From a checkpoint of a small image embedding model: 5.52M parameters, trained on abstract colour fields from 500 small random pattern networks.
Rows from block 8 of a small image embedding model, named by matrix and row number. Each number is 128 + 32 x the weight over its row's rms, rounded and kept within 0 to 255. All counts start at 0. After the name is the row's rms in percent of the matrix's.
After each channel's rows are labels from the 100 images, of 14976, where the channel reaches its highest value: "strongest on" is what is common among them. Only what is clearly more common there than usual is listed. The data: abstract colour fields from 500 small random pattern networks.
# conv: 3x3 conv (model.blocks.8.conv.weight, 160x160x3x3, each kernel summed), inputs 80-119

conv.21 081 [ 58 104 107 106 179 118 200 122 116 111 119 130 133 118 113 192  74 152 103  98 121  94  88 130 123  95 101 132 138 129  98 145 109 131  69 117 115 132 144 136]
strongest on: bright

conv.64 102 [118 120 124 159  81  87 146 118 175  86  40 102 101 106 184  94 176 144 136 126 111 126 149 126 154 126 136  69 135 145 181 110 111 113 124  88 101 125 176 149]
strongest on: mostly blue

conv.126 101 [164 164 157 138  56 125  97 109 107 108 153 106 142 118  60 109 159 128 131 113 117  80 105  82  67 115  81 162 100 111 108  72  84  80 129  84 125 158  92 109]
strongest on: smooth; bright

conv.50 094 [ 80 124 121 111 144 110 101 132  75 144 136 140  74 159 120 125  79 134 150 126  81  92 168 148 123 130  84 201 106 122  65 139 128 161 113 161  98 144 115 184]
strongest on: bright

conv.140 098 [163 204 154 139 140 151  61 142 146 185 167 146 190 163 148 116 121  66 110 164  77 148 124 104 139 169 108 102 109 102 124 119  94 127 118 108 146 172  47  57]
strongest on: smooth

conv.124 109 [123  54 114  94 215 148  61 155 134 155  85 136 103 149 137 145  76 120 172 121 117 115  70 104  67 156  74 134 152 178 167 125 133 135  98  93 114 120 104 146]
strongest on: smooth; mostly blue

conv.25 106 [114 110 111 120 111 187 163 148 140 141 108 139 135 132 164  96 160  92 124 117 122 114 187 137 132 123 136 162  84 124  88 101 168  62  98  86 134 121 141 135]
strongest on: bright; smooth

conv.151 092 [149 136 201 121 152 114 143 148 151 148 147 153 103 117 105 124 128 138  91 157 144 170  94 161 145  88 135  78 110 131 103  94  72  48 103 130 131 142 117 118]
strongest on: smooth

conv.81 098 [147 168 130 131  32 163  15 130 136 190 166 111 135 128 120 108 140 109 147 116 100  75 101 139 154 188 151 123 165 130 124  84 152 178 127 105 140 137 120 117]
strongest on: bright

conv.138 087 [118 124 124 109 118 150 161 107 110  98 129 109 155 159 129 172 145 104 135 150 118 167  98  97  38 159 173 135 125 141 114 130 138  70 126  93 131  95 171 126]
strongest on: smooth; mostly green; bright

conv.56 090 [152 173 142 143  89 121 163 110 174 171 138 161 161 117 119 134 163  92 112 117 130 115  82  74 132 120 125 161 150 143 185 133 107 116 206  58  84 161  87 179]
strongest on: smooth